{"model": "multi-label audio tagger", "dataset": "single notes of 20 synthesised instruments", "train_examples": 78125, "gain_aug_db": 10, "n_mels": 40, "hop_length": 160, "input": "log_mel", "spec_augment": false, "win_length": 512, "arch": "tdnn", "norm": "batchnorm", "activation": "leaky_relu", "channel_attention": "se", "depths": [16], "kernel_size": 5, "stem": "single", "widths": [320], "num_labels": 52, "init": "kaiming_normal", "optimizer": "adamw", "lr": 0.0022, "beta1": 0.9, "beta2": 0.99, "eps": 1e-10, "grad_clip": 1.0, "steps": 18500, "batch_size": 64, "epochs": 15.2, "lr_schedule": "linear", "final_lr_fraction": 0, "warmup_steps": 3700, "weight_decay": 0.08}
Rows from block 2, named by matrix and row number. Each number is 128 + 32 x the weight over its row's rms, rounded and kept within 0 to 255. All counts start at 0.
# conv: width-5 conv, dilation 2 (model.blocks.2.conv.weight, 320x320x5), inputs 108-134, a 5 kernel for each
conv.102 [122 117 113 125 125 159 151 152 134 123 120 143 158 164 159 101 124 135 133 124  55  54  53  64  72 129 132 125 131 122 167 178 163 146 158 137 138 112 103 105  86  92  86  92  91  44  34  29  36  47  66  75  77  92 103 124 115 113 112 110 136 147 166 157 137 144 133 106  88  96  85  75  62  71  86  98 126 147 143 140 121 129 130 115 101 109 126 138 130 127  66  61  70  60  70 110 115  95 104 122 167 171 175 161 154 107 110 131 147 147 123 124 137 135 114 156 140 141 140 131  69  71  67  61  62 134 130 128 124 132 132 133 131 136 145]
conv.103 [106  94  85  84  88 170 173 179 166 148 113 146 180 198 187 147 147 123 122 129  64  51  51  59  63 177 181 193 205 192 119 113 127 126 116 148 145 145 153 150 100  91 117 138 133  69  65  76  79  94  91  98 106 112 121 133 122 115 112 104 133 144 141 144 116 129 135 148 156 125 153 143 135 146 149  95 122 148 163 152 133 143 160 167 166 148 150 125 103 109 132 132 141 156 149 135 111  86 104 130 154 158 170 165 145 127 133 120 122 107 126 116 112 103  89 184 160 165 171 162  98  85 102 119 137  79  81  96  86  81 140 133 131 130 135]
conv.104 [ 91  92  99 113 140 158 139 139 164 172  92 193 252 188 142 109 158 161 114 107 141 128 141 150 147  99 111 121 120 106 151 160 162 151 145 124 130 120 118 121 129 151 156 142 116  95 107 127 143 147  93 101 125 159 168 109 115 127 128 134 104 122 133 158 160 110 105 136 167 172 119 121 113 140 168  51 137 186 125 101 125 133 159 164 152  91 104  97 100 131 109 108 143 162 144 117 129 110 117 138 107  97 125 155 154  95 158 201 158 131 136 118 117 137 157 138 139 153 159 129 135 128 132 156 153  86  86 108 140 152 124 116 117 138 154]
conv.105 [122 117 140 119 124 128 118 112 110 120 139 135 136 154 166  83  80 152 120 126 134 129 122 116 114 138 135 164 156 171  99 111 128 122 120 118 128 137 141 144 135 126 108 117 131  92  85  99  97 100  95  91  86 103 106 171 173 175 170 178 158 140 139 107 116 101 131 151 127 145 138 128 133 140 140 103 101 117 121 144 128 123 122  98 113 191 170 187 152 144 172 179 158 139 139 117 134 185 177 145  89 109 106 118 133  67  83 140 137 147  80  84 104 109 104 139 149 153 126 118  72  62  59  41  52 109 126 139 104 113 105 112 127 107 103]
conv.106 [ 66  71  75  91 118 162 161 149 144 149  93 102 100  93 104 150 176 204 197 165 137 147 137 124 110 188 197 185 184 171 165 185 201 200 181 117 124 141 136 131  95 103 108 107 125 124 126 140 138 143 161 160 158 159 166 163 157 150 146 140 132 142 126 110 115 127 161 202 212 200 107 106  98 105 129 119 134 164 152 134 129 131 129 113  90 146 158 168 169 147  57  75  93  93  92  79  86 127 150 118  93  92  97 105 119 103 129 151 127 142 122 105  87  94 114 130 147 137 126 120 108 111 114 114 114 149 154 176 178 153 148 159 167 160 169]
conv.107 [101 105 118 131 150 142 149 130 136 136 107 111  99 101 113 105 141 180 163 104 151 155 144 124 112 148 152 148 141 135 134 140 141 123 127 119  72  66  73  90 107  98  74  74 108 134 137 145 150 148 138 139 136 132 143 121 131 148 141 124 128 196 247 229 196 136 139 153 154 149 159 138 134 149 169 113 151 186 177 147 135 156 163 147 125 157 229 255 243 181 136 155 143 138 135 125  78  97 112 119  85 107 105  96 107  88  71  53  71  97 115 124 128 136 142 122 139 131 131 132 131 142 136 140 143 160 167 172 169 151 113 111  97 106 111]
conv.108 [138 142 149 145 142 131 128 136 134 115  75  96 111  83  94 194 164 162 156 140 126 133 142 148 124 143 152 162 153 148 166 137 138 111 112 119 109 117 111 123  45  61  81  74  78 113 109 114 110 108 138 141 139 142 144  90 109 125 134 122 125 143 161 150 130 188 161 128  99 100 153 164 185 184 191 164 147 149 135 137 154 140 140 118 106 164 191 191 193 161  90  83  86  72  57 126  70  74  84 121  66  64  68  85  93 102 101 116 150 164  94  98 100 109 107  71  56  69  87  92 157 165 182 176 150 146 134 125 102 100 141 119 109 110 106]
conv.109 [113 133 120 111 130 129 142 158 159 155 138 166 173 138 134 120 153 230 208 163 112 120 122 118 114 147 139 131 129 128 112 118 129  65  75 138 139 138 115 123 143 166 144 128 112 130 123 110 122 139 196 193 176 155 154 128 120 113 113 121 143 142 147 150 156 111 133 135  96 119 119 105  83 112 160 108 156 232 195 174  80  74 104 106  96  95 144 180 169 153 103 111  97  84  94 108 102 139 129 153 162 171 169 161 158  91  65  73 142 169 110 101  82  96  99 150 133 141 156 140 129 176 194 178 177 140 139 142 113 129 172 160 142 131 120]
conv.110 [115 143 163 174 162 144 109  75  65  54 140 159 150 135 130 135 114  95  77  95 169 152 152 147 140  93  92 101 116 120 121 102  90  83  82 130 110 112 103 116 138 149 154 157 154 109 109 116 128 117  70 100 109 120 123  82  93 114 125 136 133 137 136 142 142 133 131 111 135 120 104 115 147 160 166 109  97 108  98 114  97  92 101 100  98 119 143 147 143 137 153 152 150 148 147 208 153 133 112 128  59  63  90 100  86 114 121 114 133 133  33  44  70  85  78  97 108 122 109 102  57  62  77  77  75 128 143 148 145 126 133 118 102  91  85]
conv.111 [141 124 130 113 147 159 120  88 106 112 103 159 223 135 117 162 107 176 140 174  68  67  89  94  91  95  74 107  86 126 129 123 111  52 113 152 111 128  80 120 164 169 181 118  98 101 123 101 100 133 133 119  94  93 114 138 137 128 133 136 122 112 104 110 141 133 197  40 116 123 169 155 145 130 157 130 141 190 158 167 117 134 111 152 171 140 150 188 151 177 156 163 110 122 130 148  78 147  41 141 119 119  97 119 125  71  83  75  94 107  84  71  80 109 122 147 124 133 133 107 112 115 157 131 132 110 153  50  82 137 146 129  81  83 109]
conv.112 [150 151 152 152 151  69  61  61  54  61 120 127 134 144 151 145 143 149 151 143 165 158 144 144 148  54  46  35  47  63 118 112 114 137 145 116 102  89 100 105 147 142 138 128 125 110 113 112 115 111 104 102 111  99 101 169 177 173 162 139 142 150 153 154 153 114 108 118 135 152 181 170 154 157 146 124 126 134 143 133 135 137 136 135 133 173 158 159 160 160 173 171 173 173 176  94  90  83 109 114 111 114 108 101 108 118 139 160 170 166 162 161 153 147 147 109 119 120 123 141  88  79  75  78  77  86  77  89 116 131   8   8   7  19  40]
conv.113 [158 155 156 150 137 151 144 131 129 123 111 128 145 122  92 100  31  17  75 132 119 113 127 132 139 138 130 116 111 112 112 107 119 130 138 145 154 171 133 123 158 182 192 162 131 150 147 141 124 115 193 188 196 185 162 162 147 143 143 154 134 115 118 152 186 164 177 165 143 117 128 143 160 127 111 146 139 140 145 137  68  38  26  56  79  97  71  71 128 180 139 135 134 135 139 107 109 132 121 128 178 181 177 172 158 109  89  87  79  77 118 108 100 108 109 119 111 117 131 142 131 136 139 139 139 155 160 161 151 147 133 144 135 129 122]
conv.114 [155 157 141 130 141 139 132 140 142 144 159 181 144 129 130 126 140 166 168 172 143 147 136 116  99 117 127 123 114 122  81  99  72  94 139  61  67  50  41  59 153 165 130 104  93  89  99  98 104 108 207 206 199 180 175 149 148 149 154 157  82  92 116 125 137 157 150 117 106  94 128 127 105 106 104 143 150 154 160 175 141 137 136 140 143 133 140 156 145 155 161 176 163 149 144 109 121 122 130 169 131 133 137 146 149 108 120 110 130 153  75  78  87  90 101 149 161 159 141 125 198 219 208 176 161 116 107  90  95 115 167 166 157 162 159]
conv.115 [145 133 121 124 143 131 174 168 134 117 157  84  53  74  77  88  98 117 107  90 167 179 156 139 137 160 165 171 158 166 141 106  91  99 112 133 110 112 122 144 143 100  86  87  97 138 132 122 116 114 193 183 169 162 183 120 131 130 127 129 136 165 171 154 136 120 101  55  76 100 131 108 112 105 102 109  68  65  94 105 159 177 173 175 174 108 109  94  92  93 166 165 131 109 126 147 107 128 145 157 153 172 156 141 138 156 102 104 120 126 177 193 190 153 122 145 148 119  96 110 167 156 128 117 129 152 129  88 113 132 122 128 128 132 137]
conv.116 [131 139 123 109 117 141 146 115 102 131 168 175 143 127  88  63  64 133 177 193 109 132 127 121 140 132 138 131 129 147 151 156 106  88  93 160 170 124 102  84 202 206 144  89  53 147 149 135 121 117 155 150 122 118 125 126 130 128 135 141  73  85  99 114 145 191 165 111  79  77 185 182 130 103  97 148 140 148 172 151  95  86  73 113 158  70  66  96 131 173 126 111  67  73 110  78 110 122 133 115 100 120 113 114 133 117 122 118 151 159 114 109 110 100 102 125 152 132 110 138 173 207 161 127 128 171 135 108 117 126 136 144 134 134 137]
conv.117 [ 68 100 114 126 139  91  84  75  65  75 168 174 163 148 120 154 148 157 150 149 118 125 128 128 135 103 109 106 108 115 128 117 104 100  99  95 100  82  99  97 128 125 100  93  89 145 146 136 126 125  71  84  80  74  73 108 119 139 144 150 141 154 146 124 124 151 152 138 128  88  88 109 116 141 158 211 227 226 197 182 121 117 119 117 111 152 154 151 144 158  82  89  86  78  66 134 127 118 158 142  88  87  86  78  82 110 108 121 131 126 129 129 117 108 107 137 136 121 104 101 127 151 148 147 135 114 114 103  96  81  74  69  62  63  65]
conv.118 [105 104  93  85  73 158 148 140 145 150 138 156 170 164 146 149 128 131 144 141 111 122 125 143 149  68  67  67  71  83 114 130 137 133 126 122 118 112 116 104 131 137 136 120 112  51  61  68  68  70 118 121 128 124 124  43  51  57  66  84 106 111 124 126 132 154 171 160 130  88 139 139 131 121 116 165 174 201 194 177 133 134 130 129 132 133 114 128 137 134 104 117 109  97  88 137 130 134 148 146 135 133 135 125 131  55  57  78  98 117 108 107 109 109 110 128 132 123 106  89 171 187 185 171 157 108 134 116 110 115 103 108 113 122 138]
conv.119 [193 191 190 180 174 123 128 138 146 144 113 124 113 104 108  83  85 119 133 140  90  94  97 102 113 126 138 146 152 148 119 128 130 138 150 121 114 117 125 124 131 123 112 108 108 174 167 155 148 150 123 113 110 108  99  98 105 114 116 120  95  90 102 108 110 131 138 132 125 136 167 165 159 146 147 112 107 104 127 117 133 149 154 154 142 107 120 125 139 149 151 148 148 141 149  93  94  99 104 108  93 104 104 103 110 127 118 111 126 115  64  79  80  75  84  51  50  54  54  72 114 115 111 113 107 142 157 166 169 167  86  82  83  82  79]
conv.120 [135 122 132 160 163 123 112 122 136 173 159 180 156 151 150  87 240 243 132 105  89  79  80 100 123 110 154 133 116 121 140 162 129  75  80  75 106  97 131 128 131 110  90 149 142 137 122 152 145 145 102  93 125 149 171 134 148 167 154 140 117 154 120  89  84 169 129 144 107 147  82  75  87 145 142 123 158 175 122 125 101 113 148  91  80 159 198 159 108 122 127 108 105 106 107 103 170 159 144 143 134 118 141 153 159 115  78 126 118 130 120 117 135 148 142 118 104 115 110 123 140 129 110 128 141 145 124 132  71 105 128 119 125 120 125]
conv.121 [131 133 130 129 120 129 121 109 100  95 146 144 141 145 152 185 174 160 171 159  69  75  87  90  97 161 157 152 145 117 173 158 159 156 115 124 118 110 113 100  99 103 107 112 121  96 101 101 109 111 137 143 139 142 133 124 125 125 121 104 114  98  78  65  44 119 119 136 135 139 132 134 135 138 134 128 116 103 113 114 120 120 124 116 106 139 133 123 129 119  41  48  65  79  91 121 117 105 126 114 172 171 169 161 155 129 135 125 126 118 139 130 125 112 105  67  81  82 100 126  69  69  69  70  79 153 154 159 148 131 160 164 161 148 140]
conv.122 [152 147 122 130 137 158 139  95  82 109 156 141 134 156  88 144 122 154 183 157  87 103  87  95 112 131 134 112 121 132 153 112  98 115 109 158 114  78  94  78 183 179 126 108  89  97  90  85  77  81 132 129 104 114 108 121 101  92 100 102 108 115 124 121 126 195 160 161 106 103 173 156 116 117 134 136 136 165 184 146 104  79  75  99 107 112  87 101 130 131 107 103  85  79  99 102  89  97 141  93 120 120  95  84 105  70  49  74 106  80  96  87  82  94 134 126 128  97  88  99 170 166 136 150 148 115  87  96  82  95 113 108  92  87 100]
conv.123 [ 89 100  90  86  90 140 142 150 146 137 142 149 145 127 128 102 134 186 176 170 151 152 161 168 164  82  84  79  77  90 132 137 140 114 124 151 149 139 118 117 232 233 202 159 133 142 138 131 131 131 177 178 151 129 120 122 132 130 123 140 117 122 119 114 125 142 149 105  78  95 101  93  79  78  87 125 117 133 125 135  79  96 108 111 103  86 119 144 132 151 152 149 130 124 132 126 133 162 149 156 167 181 170 152 152  84  66  89 140 168  94 100 102 102 102 175 172 174 171 164  95 142 135 110 105 141 130 119 116 141 178 183 184 175 156]
conv.124 [119 149 141 139 114  67 105 130 140 154 119  67  54 117 157 135 111 132 190 150 147 147 133 107  95 169 153 124 125 135 172 195 205 155 105 140 180 168 147 126 141 159 150 146 165  85 107 126 118 111  95 106  95  72  92 143 121  99 108 119 165 143 113  98  99 148 156 199 106 105 152 149 130 122 128 147 136 132 160 149 103  68  92  95 100 153 144 142 158 125 166 195 183 147 140 119 140 173 194  97  92 116 123 108 123 107  85 101 106 135 125 129 119 122 122 128 127 106 105 113 112 140 114 107 108 149 146 175 134 116 123 155 169 149 135]
conv.125 [173 174 173 172 148 118 121 121 123 108 123 122 121 130 145 157 174 195 179 161  32  35  43  54  65  44  43  56  59  74  78 103 130 125 121  21  26  41  58  91 112 115 110 107 124 115 121 126 127 118 138 146 149 148 148   0   4  17  26  52 103 106 127 126 119  77 100 113  91  78  71  63  60  70  95  87 102 138 121 120 127 133 143 145 142 177 183 196 178 156 133 136 136 123 106 122 121 135 124 135  86 100 109 109 108 132 126 111 132 140 121 129 129 122 116 214 219 207 188 167 142 142 133 133 141 105 130 145 130 103  87  96  92  92  88]
conv.126 [118 112  99 101 114 121 126 130 154 165 120 127 121 104 104 141 139 175 170 143 115 131 138 127 120 122 131 125 124 132 127 121 123 102 125 154 161 161 142 129 141 143 123 107  97 120 119 115 115 135 135 142 121 101 104 115 112 107 111 118 109  98  98 100 126 184 159 117  76  91 147 142 128 144 156 110 102 143 132 125 179 182 161 125 110 118 140 164 161 161  77  82  66  63  75 149 152 190 181 170  80  86  73  83  96  83  81 101 129 143 124 108  97 102 101 134 137 127 110  93 159 202 198 156 132 129 114  94  95 128 144 146 136 134 129]
conv.127 [146 146 154 141 139  67  89 173 194 125 126 124 127 106 128 138 104 106 113 151 128 120 143 146 108 113 108 109 119 132 128 136 129  70 105 127 148 168 120 139 151 173 212 168 137 118 112  99  90  95 144 143 131 103 106 145 135 121 119 119 131  98  73  90 103 149 152  84  66 107 138 153 161 148 157 145 125 103 105 148  87  94 112 111 116 138 147 131 131 131 133 123 130 127 122  99 107 138  93 139 131 137 157 168 155 104  94  56  72 101 150 145 159 161 127 135 123 148 164 142 148 193 223 157 137 149 151 114  76 116 109 118 131 134 117]
conv.128 [143 147 142 132 128 119 114 116 122 137 150 129 127 122 126 134 159 167 141 149 106 109 111 116 133  66  72  72  70  96  51  88  82  78 102 131 138 134 125 126 143 133 119 123 124 117 116 115 117 125 102  94  90  94  97 104 104 117 129 138 105 105 108 106 130 127 136 139 129 119 173 176 168 161 151 133 145 135 123 132  98 105 120 103 109 114 119 148 141 152 162 165 165 172 163 141 174 191 169 160 136 123 125 130 136 122 114 120 104 116 178 179 175 165 143  75  56  50  55  71 187 190 182 174 174  73  92  95 105 120  93  93  90  93 108]
conv.129 [142 140 137 163 157 165 150 133 115 130 121 112  81  97 131 112 146 151 129 116 117 103  95 108 132 157 154 139 134 115  94  90 128 175 163 123 115 133 158 155  91  80  79 112 156 168 140 151 152 152 117  97 105 113 119 128 121 106 107 116 152 146 135 118 114  92  78 149 173 189 159 139 132 150 134  84  97 103 101 110 169 171 196 175 167 132 145 147 143 147 105  92 107 130 141  97 111 144 164 126 141 119 107  98 108 114 117 128 132 144 172 162 156 157 150  86  49  47  74 125 137 109 113 133 156  78  69 146 185 178 123 137 163 179 183]
conv.130 [ 67  64  78 111 117 107 108 149 178 180 124  92  67  77 116 100 191 210 143 126 142 152 163 163 160 144 156 164 163 161  96 147 178 152 141 106 133 120 125 136 117 101  70 117 139  72  86 127 144 152 156 139 137 150 156 108 113 130 140 139 138 131 109  85  90 130 130 170 152 134  94  74  74 115 139 108 156 171 131 135 107 116 154 139 129 159 174 144 104 100 163 172 177 155 132  93 159 162 104  99 164 160 165 172 151 153 139 132 148 152  99  81  93 113 114 199 170 175 172 156 126 113 104 120 135 122 125 162 138 120 108 118 139 151 145]
conv.131 [148 148 145 138 140 132 133 123 120 119 135 152 164 153 127 125 118 125 139 149 175 176 176 174 166  91  93  93 102 111 157 152 155 141 138 164 165 172 164 162 104 106 117 109 113 116 107 113 116 120  56  69  80  93  97  83  87  87  97 108 134 132 126 132 142 113 116 126 128 130  95 105 110 110 130 104 119 126 133 136  28  22  35  50  78 157 154 148 151 151 156 153 151 135 134 116 125 148 144 130  86  94 101 114 122 120 147 159 144 145 134 135 124 126 127 162 173 170 154 127  89  93  95 101 107 158 154 149 153 152 145 144 149 149 150]
conv.132 [160 151 147 130 133 151 163 163 156 151 105 111 112 129 144 123 172 214 175 122 140 137 128 129 142 196 208 203 183 173 122 158 168 142 144 138 119 105 115 118  94  91  80  95 124  72  72  81  80  93 162 166 153 153 156  95 113 128 116 113 118 165 200 189 163 105 113 124  84 101  72  56  51  89 123 142 185 212 192 172 111 118 133 105  81 118 166 185 155 111 100  97  86 106 113 118 112 123 124 134 179 182 174 173 173 127 114 136 159 170 177 178 178 180 177  72  69  66  72  82 154 156 145 137 133 153 151 160 115 128 124 119 117 117 133]
conv.133 [143 132 129 111 115 152 154 134 133 135 134 126 136 142 145 119 104 100 142 153 124 129 134 144 145 110 119 128 136 132  97  88 116 137 108 137 120 125 104  81 134 126 129 132 132 131 123 127 123 105 133 151 155 148 139 139 137 126 129 135  92 102 129 156 167 129 131 154 140  71 128 129 136 111  81  98  88 121 150 176 106 118 124 123 129 103 123 137 171 182 107 122 123 124 112 111  67  64  55  51 127 123 121 127 126 136 135 134 134 134 115 116 106 102 104 142 139 132 132 151 118 134 152 166 149 113 129 149 148 116  99 102 111 114 118]
conv.134 [177 184 166 146 130 173 174 163 151 127  68  63  68  86 112 150 150 156 181 168 147 143 139 133 127 126 115 114 108 114 166 162 167 158 134 136 119 115 100  90 102 109 115 124 142 186 189 185 172 163 132 144 139 124 115 150 142 136 131 134 129 141 156 166 160 125 129 129 106  76 154 143 142 138 120 113 108 134 149 162 100 115 123 120 119 142 158 167 170 149 122 132 140 141 135  86  60  55  72  84  63  72  80  95 108 168 164 172 175 170 156 156 142 127 109  63  72  71  84  98 172 190 193 173 151 112 129 141 140 124 143 144 139 127 123]
conv.135 [162 166 153 160 139  98  89  73  53  59  91  86  89 109 102 137  98  71 110 127 152 158 152 157 158  98  93  80 101 105  48  48  60  75  79 101 113 107 119 106 174 190 179 187 181 122 138 147 143 129 153 154 159 165 169 175 168 163 157 146 113 105  95 106 113 103 116 156 137 147 120 118 102 108  94  70  61  80 118 135  70  41  36  48  63 140  98  99 110 115 134 128 113 104 109 132 114 100 138 103 105 106 108 104 100 111  97 108 143 142 150 142 117 109 112 159 160 146 138 138 104 115 116 135 135 106 104 126 122 114  97 107 108 118 114]
conv.136 [139 142 135 137 140 159 150 141 153 169 126 127 115 107 110 118 128 150 127  87 115 126 124 129 136 120 127 128 130 129 116 111  98 109 118 166 148 128 131 135 136 121  92  79 106 142 141 138 139 156  99 105 115 125 131  63  92 114 133 140 103 125 146 145 143 121 117 125 117 117 179 188 188 177 172 165 154 156 148 148 166 184 188 153 118 130 147 181 175 157 115 123 112 119 114 165 158 167 164 160  78  68  74  88 110 114 132 173 165 154  78  83  99 103 115  38  51  66  66  77 128 147 160 152 142 123 127 126 125 135 114 113 101 104 113]
conv.137 [136 157 150 159 155 167 156 104  93 108 137 135 120 171 171 107  90  62 139 130 142 141 131 134 132 137 134 127 136 144 159 152 143 173 125 200 157 132 139 111 153 155 147 152 169  72  94 109 112 112  99 110 126 119 115 179 185 174 169 168 143 155 151 146 137 139 146 186 160 113 128 117 105 106  98  83  81  78 131 116 129 129 111 116 119 138 126 138 176 147  31  68  90  69  60 171 131  93 145  77 160 173 162 153 158 113 104  82  98  96 179 184 169 154 156  98 115 105  90  98  54  47  40  47  49 175 178 186 188 140 112 124 129 112 111]
conv.138 [121 125 114 125 130 173 160  96  94 140 131 118 110 129 138 147  99  65 108 133 154 163 166 158 169 152 155 138 137 139 144 137 138 171 149 161 139 153 158 133 106 117 110 102 129 132 139 150 162 164 142 155 159 150 167 173 180 173 176 185 125 126 126 117 117 135 119 174 171 129 150 164 158 154 150 127 103 104 112 120 157 104  82 107 116 127 106 100 135 145 126 129 117 117 126 187 133 144 170 124 157 159 151 147 164 150 107 125 155 146 134 142 124 107 120 125 156 150 128 136 106 109 117 133 138 152 127 144 178 130 156 154 150 148 158]
conv.139 [ 73  82  99 118 120  90  73  66  76  92  45 125 171 139 102 139 113  95 101 118 115 105 114 128 117  97 107 125 130 120 124 102  96  90  97 140 142 151 138 138 123 148 185 177 144 110 107 112 119 136 112 114 114 128 151 142 119 109 106  98 135 117 116 141 148 123 126 122 122 124 152 172 186 183 174 128 159 177 164 143 135 131 112 113 113 100  83  69  82  92  97  97 112 114 116 139 106  99 107 139  71  63  78 102 119  97 134 149 124 113 123 107 108 117 135 127 116 124 121  83 115 122 153 140 115 117 126 114 117 129 129 117 106 120 131]
conv.140 [163 164 168 151 132 108 128 140 145 140 146 126 107 134 171 160 132 123 126 145 126 134 132 121 105 128 116  99  78  83 145 153 164 140 141 117 145 162 146 152 181 185 191 193 180  97 107 112 111 118 150 157 157 140 129 105 106  98  96  98 150 112  78  68  73  92 127 139 125 122  72  92 113 111 114 153 127  98 115 156 120 122 129 116 106 145 123  99  96 103 122 122 120 101  95 180 202 228 209 218 125 136 126 116  99 141 127 126 134 145 138 141 140 134 111 126 139 144 140 138 139 162 164 156 149 130 154 163 133 147 193 215 221 195 172]
conv.141 [170 171 157 160 158 127 132 125 107 107 172 117  72  93 137 167 185 204 198 177 100 108 100  85  70 114 115 120 120 113  83  98 147 167 154 141 133 120 122 122 148 131 109 126 137  93 107 110 117 126 144 155 150 122 118 123 132 145 150 151 114 134 141 139 117  77  89 124 143 144 129 122 114 119 131 115  92  92 113 129 139 137 142 145 150 141 159 179 183 156 140 149 146 136 117 215 181 154 149 159 131 135 133 122 109 132 120 123 123 142 143 140 139 131 121 104 113  98 100 104 118 113 106 112 101 103 108 151 176 170 142 137 135 129 137]
conv.142 [ 50  62  67  83  85 103 109 122 121 111  90  67  63  65  72 167 150 129 122 106  84  87 110 127 136 140 155 166 167 153 118 139 144 132 130 129 138 134 140 136  99  91  93  93  93 153 146 141 130 131  83 112 116 119 116 172 172 169 160 150 182 179 169 160 122 125 162 178 148 148  98 103 110 114 131 116 110  95  93  88 160 179 181 162 146 189 193 180 161 140  99 114 126 120 110 107 106  95 115 151 127 140 145 129 117 103  95  75 111 119 158 160 165 163 146 143 150 170 167 135 133 156 163 150 134  99 118 128  96  94 121 127 125 130 127]
conv.143 [122  99  94 110 137 131 125 124 136 128 117 141 140  86  90 144 157 172 132 115 169 163 166 165 151 136 139 147 156 156 151 149 139 136 145 161 136 142 141 160 115 113 125 102 112 132 142 129 131 139 126 123 120 130 137 127 146 162 170 162 130 152 161 175 161 116 118  95 124 128  93  94 118 153 186 125 147 155 135 135  33  51  69  70  57 141 178 201 176 160 111  93  78  93  99 142  91 107  85 132 163 162 149 155 144 120 140 134 126 108 104 100 106 118 114 178 160 162 153 132 110 121 170 169 166  73  94  87 107 108 101  95  77 101 113]
conv.144 [123 123 110 114 131 127 137 128 137 126 158 154 144 120 132 105 112 150 121  93 136 142 140 134 133 123 126 124 116 114 113 119 122 107 120 133 110 116  91 102 139 139 128 125 128 156 150 147 137 141 166 177 168 160 164  88 108 116 130 141 102 153 171 165 155 109 116  82  72 106  74  65  63  79 116 103 102 106  80  73  85 104 107 113 127  98 128 161 157 131  56  57  40  42  54 109  80 117  94 111 125 130 117 114 118 138 148 159 167 168 138 140 147 152 157 175 191 182 189 169 143 153 155 145 147 128 141 112 103 110 118 119 117 117 116]
conv.145 [127 132 135 126 122 134 139 134 121  98 137 144 145 152 156 169 143 144 149 158  49  51  60  75  98  91  81  89  85  79 154 156 183 154 133 105 116 131 104 104 131 132 136 148 151  38  38  47  60  64  70  70  74  69  67 125 128 120 134 142 125 130 110 108 102 125 124 130 107 101 179 184 195 186 187 132 126 121 115 128 129 134 127 129 125 117 114 102 116 109 122 121 125 127 131 159 147 167 147 154 125 128 137 134 119 110 118 102  69  73 141 131 126 124 109 163 148 160 151 137 133 133 125 116 107  71  84  82  78  68 112 116 120 119 117]
conv.146 [181 188 161 166 147 147 143 110  97 118 101  94 117 170 163 135 114 124 190 185 122 121 116 120 137  44  27  29  63  76  97  98 109 152 145 149 124 103 116 115 154 159 140 145 155 114 120 111 118 123 116 115 107 107 110 143 133 131 139 137 101  87  91 103  93 121 139 162 139 118 120 108  88  88  92  92  91 139 189 165 148 144 133 156 169 112 102 119 142 127 109 108 107  98 107 202 160 137 160 125 139 138 131 131 141 113 111 120 138 135 144 142 129 121 133 103 116 103  90  95 118 103  90  92 100 141 148 175 179 149 169 164 145 139 137]
conv.147 [146 152 154 140 136 176 165 141 138 135 145 142 151 145 133 129 129 138 139 125 127 139 130 132 143 120 116 120 116 119 141 144 150 159 159 110  72  84  79  86 126 117 112 107 111 251 247 236 215 194 134 143 145 140 121  60  77  74  74  85 112 137 149 149 153 109 103 123 117 107 116 107 111 108 101 131 137 150 131 131 142 134 135 141 142 135 159 181 184 171  68  72  75  64  67 130  87 117 125 113  43  49  47  57  56 166 186 204 199 197 135 148 144 148 151 161 187 185 176 169 129 126 117 102  98 112 120 116 108 109 125 122 118 114 118]
conv.148 [151 145 127 123 133 113 110 106 103 107  88 151 173 139 125 151 194 221 187 156 120 117 119 117 115 146 168 169 159 145 133 142 117  95 130 124 111  87  71 110  93 108 116 101  97  67  75  81  87 101 157 145 134 134 144 142 162 166 156 147 169 210 236 224 203 139 136 101 127 139  99  92  68  96 116 143 222 255 222 194 108 140 146 128  99 183 218 222 203 187 126 132 113 119 131 104  87  63  62 119 132 120 120 115 131 105 130 144 153 151 143 135 141 137 141  65  64  75  79  79 116 137 139 122 115 137 147 126 142 178 122 116 103 135 146]
conv.149 [131 125 130 129 117  93 108 137 153 155 177 166 148 153 155 148 105 104 126 159  87  81  92  88  91  58  59  60  80  93 121 146 157 120 117 134 164 187 156 147 175 173 164 146 122 112 119 111  97  89 117 113 106  97 105 117 115 102  91  78 152 141 125 130 144 134 169 160 116  92 147 154 155 134 129 136 106  94  98 117 138 148 165 147 135 144 130 112 131 149 128 132 133 116 110 147 143 185 157 156 129 145 153 147 146 104  82  76  78  82 139 133 147 141 119 157 155 158 149 124 119 131 140 118  96  55  91 108 101 128   9  27  60  79  94]
conv.150 [109 101  98 102 115 178 141  91  77  95  79 153 191 150  82  85  49  27  68 126 134 126 132 141 147 124 128 129 126 127  94 117 123 129 138 113 123 125 114 105 163 183 195 157 117 120 120 125 123 122 120 110 115 116 116 115 117 112 112 106  83  78  79 108 140 123 138 148 136 132 120 132 146 130 137 114 159 157 151 136 109 106  99 121 141 142 112 100 109 150 135 126 125 128 132  84  84  94 110 121 121 119 121 121 120 115 127 124 107  97  83  73  71  76 103 157 160 153 135 118 141 150 167 159 135 125 138 131 122 131 140 135 125 122 131]
conv.151 [110  94 102 128 144  51  70 180 219 141 127 131 144 107 148 148 148 166 145 160 134 102 129 142 110 149 134 150 164 152 133 135 148  63 106 110 113 129 105 139  90 110 155 154 127 120 116 101 118 118 124 118 117 115 113 140 128 123 120 105 133 112 109 131 123 140 126  71  54  95 105 102 120 138 137 143 154 172 127 154 108 119 163 162 141 149 157 162 137 122 124 116 137 154 141 106  92  99  50 114  95  93 118 137 117 156 133  87 114 123 131 106 137 166 140 145  87 121 167 141 105 137 188 143 119 123 139 121  82 132 113 105 122 140 122]
conv.152 [147 143 140 144 148  75  73  83  84 100 115 146 162 176 166 125 155 158 156 136  84  93  99 112 124  80  90  99 100 103  94 108 128 129 160  84  70  58  83 114 102 109 105 111 116 111 112 119 114 122 103 104 110 108 115 110 118 129 126 110 126 149 175 179 155 141 143 150 150 172 146 146 143 148 155 149 177 192 180 160 124 149 185 182 170 159 183 202 208 171 160 157 152 140 137 118 112  80 103 156 139 150 153 145 144 135 149 142 160 143 136 128 129 132 135 149 157 161 158 148 107 100  96  99 103  94 123 155 146 163  28  26  25  41  67]